config = dict(
    arch='transformer_decoder',
    dataset='short English words printed on busy colour backdrops',
    train_examples=45211,
    horizontal_flip=False,
    levels_per_channel=4,
    vocab_size=65,
    bias='none',
    residual_init='scaled_by_depth',
    muon_scale='original',
    adamw_lr_other_params=0.001,
    adamw_weight_decay_other_params=0,
)
Rows from block 5 of a small autoregressive pixel model, named by matrix and row number. Rows with one number belong to one neuron. Each number is 500 + 25 x the weight over its row's rms, rounded and kept within 0 to 999. All counts start at 0. Numbers have three digits each. After the name is the row's rms in percent of the matrix's.
After each neuron's rows are labels from the 100 images, of 14976, where the neuron reaches its largest size: "top examples" is what is common among them. Only what is clearly more common there than usual is listed. The data: short English words printed on busy colour backdrops. In brackets: how many of the 100.
# gate: MLP gate (model.blocks.5.mlp.gate.weight, 1152x384), inputs 96-191
# fc1: MLP up (model.blocks.5.mlp.fc1.weight, 1152x384), inputs 96-191
# fc2: MLP down (model.blocks.5.mlp.fc2.weight, 384x1152, transposed), outputs 96-191

gate.101 058:500489448506474488515519466480490486497491508531480503448528517469514510508487488478498541487528516509436520489527478537498475498521492525498513478491445547523529481508493536514485493528481459531511477460514498491483487495481508487464501463482508549515529493487535504496494464514492479462
fc1.101 057:495510547524523507501503510491500528468518515471506507463504458489478526488540500503497489493503509519478481519513509481549536480492514450543501478497496477494465536464523415542482501521491514444502489508525497490521489505506545523502509499514487484469484491528467507497480535490509479501
fc2.101 058:505439544502485517522516512501483506472499501458502511482516487529513459496495505508494533484508517497506484531499488550521476527511509515494489472470475552486500534475537496497494485507523472475474551495504473533491500499536466463496524460494509539497489467501515520516509490474513516520
top examples: purple ink (25)

gate.256 137:546511497520522497536535529455493484519498503532490489471509551503532549515502478489530522492495532506528512521552511524502477465457501530491475479531512488492511505478466535528510469496513515513502505497490448472512492514525414519484472497515470467478496466453501482502498543497492490489
fc1.256 126:460495474529486466544554509558476509485510552524503515488502476532507511485505493500534531500468563473517514556480515495433493499536514520501483489515469469479446474505441507473488481520460506497494482495484454512504484508472485442474506435466496478468530515504465515548542521519520495532
fc2.256 134:544535509537546504485554529487483502488518494462520515488517510509482450475487461510489462561518478486535525478518527514526504518507542524480482521526507481486510530449482501508462556525477511489517504560493517473521493477493494507564486500492469493547487475510472516462571512470492494550
top examples: orange ink (29)

gate.347 051:507503486501474488528511507482521519545492497486526502525498484510526554512474504475526497462492493470488535510490530497501529484518474505522523518504512519506459484508515476560521500486510468462473476430488504481529518511446485507528529548488504535526456531516459493481507476509456514517
fc1.347 053:519537536535523507522512511501486431452507535480505499497473527482461483521536544522512528539530480518524467548523478510461469484510516481510494504523484491489526525500503519475459492502498517516512530505481501505489509494521523488516472510543487481443523503537536467544476484492542483472
fc2.347 052:512525535529505516467488499499547530510466517520469485485513513496537507500469530492441486505523474497454520491534477530541494460543485491509493514460499514492500480474485451481484523484496474504459475493509514462458490514516523461496524487521530518499478564480509514521533494524494490508
top examples: pink ink (30)

gate.238 105:499410493529480486507480523476483499493472518498531516523507494511498464531474505461515489480476522517537482499496508481521500513465535502491518484486518508513480473493453457544495492480510471486479529488508536521507492534501482498537523486482452499520476509474491510503475486486519497493
fc1.238 104:506492511485473489482521522465456525509508474489488580535517472494466487476541482492526496474482504502461464524518478500468506500474487545487496466492509450482516484513507533487543481535521479542481455475516511530507513457509479506474489504555481486548481447508521520514513479517552491516
fc2.238 107:500502484525517503449498506477455536490463481469475492501451489474492495514547486503516514475448496530509518472508545505547527496508472495516462511530477473504495522504479485474514518481496529502499495522490490472531479505472480500522500473490559486477520473509531497551514491520467476473
top examples: purple ink (44)

gate.702 128:513452485486498543493478489503530476468503551520493535503467462525494501475450532482527475472472456484482464469513494479459515466523521496513544497509534496473493499487485486510454508473496503530475477435494481499527476510501475524473529504498521548474533483517523487492466488497525509530
fc1.702 124:474521486490504497473502544507526543519524529535516459525541548506489445513501482508504517489495485526510511478516508580511501510493528481505463498563504477520499451468529564492501489464510479527501468524468479521472499478473512451523515502527472532494466504490461480517504548496514481499
fc2.702 133:470502482507476495544514492488508481468481507515504543492480509486560522517506500497500511528477541482509483493461526469488492515507507511525502515511501482492507469473528435488522461461479463458489524535535469517542507475483512530516503542538487470460508477497541513492492474489522442524
top examples: purple ink (28)

gate.328 079:503474498479460504509555494468456476488524474503459512500486460504496472517508524493496460483519501471524470518429500504548518506474532527507435473501454515448467504518471560523493564463555567514523531510482452488471524512498499497516503476520496517547499549501463508494503459467514495500
fc1.328 080:510523466497511464492475534506525520475486492504566529489529511522526471467438491488474573456462493536526548487522504505496506526511461497485540517482547501521533538486536520458531472525531447477506484468489532519474498471554504515492516467477500460493493499511483443509468529530510476489
fc2.328 083:546506496494506486517470511472505468505474510481499519496478499494461542556488544471466542492514513469507507505517484472505526507520537490508507523540536556543506473470511463522475505488498468488508541479514511528455475490479447517489510463482497540530511498466488498475544489494453508474
top examples: orange ink (28); red ink (27)

gate.475 057:512502504521518487474480533506534481479528476485510507520482493526487497507494498520507491529442517524478531550472560515500499459550523548496491561479495528490497536509481461517502471460528476511455536443507494542497521499520497528531469508457529506480517483490499492524540499458462532512
fc1.475 062:490501484482518493499505519483519466432541495503485442484478488493496475561488523478491493499492512491518548554505518500489533488515515523483497537487512553468468505533473484471484519476509493502459519532495518491526483497535486500454497526468539507458540477508480486509569506516495535477
fc2.475 066:497472504515522466497499542481512494458539490530504478499448492513527504480514491459529500510462504537456471518466564491516547535498522508466505508560494520538568491481478517493480522522501501529535523492461473476481516470444459534485502505446501470479507474517496477516487510477494525488
top examples: orange ink (36)

gate.646 139:554496485512560519525519526460484507558530579505515517513517507526526510458489475504476490445475513521477506483513551516513485506506517479479522490479443461512536494481507501459473486462444545519486455484483510471508461511516435510496526506494514464487481522488471493520516502539499539469
fc1.646 130:540470498504462487509508477539509518495472479517501538511486529490552529522490491487465492470506469539471491535514539499538517489508479481508448477449500500480500490483506498547518451522474516532499460515512467476503504502486518507509481498488491515504457533505487492500526504494470501450
fc2.646 131:484534507530531518505472511498514482590512500465536520478522499550486494496457575502504521467510467501486563518505490504491511510427491490529498486484503484505522522532535508500499494533512505447495508515500488518515486512509471536491563450493516452491531489518474464483514478522446534528
top examples: purple ink (27)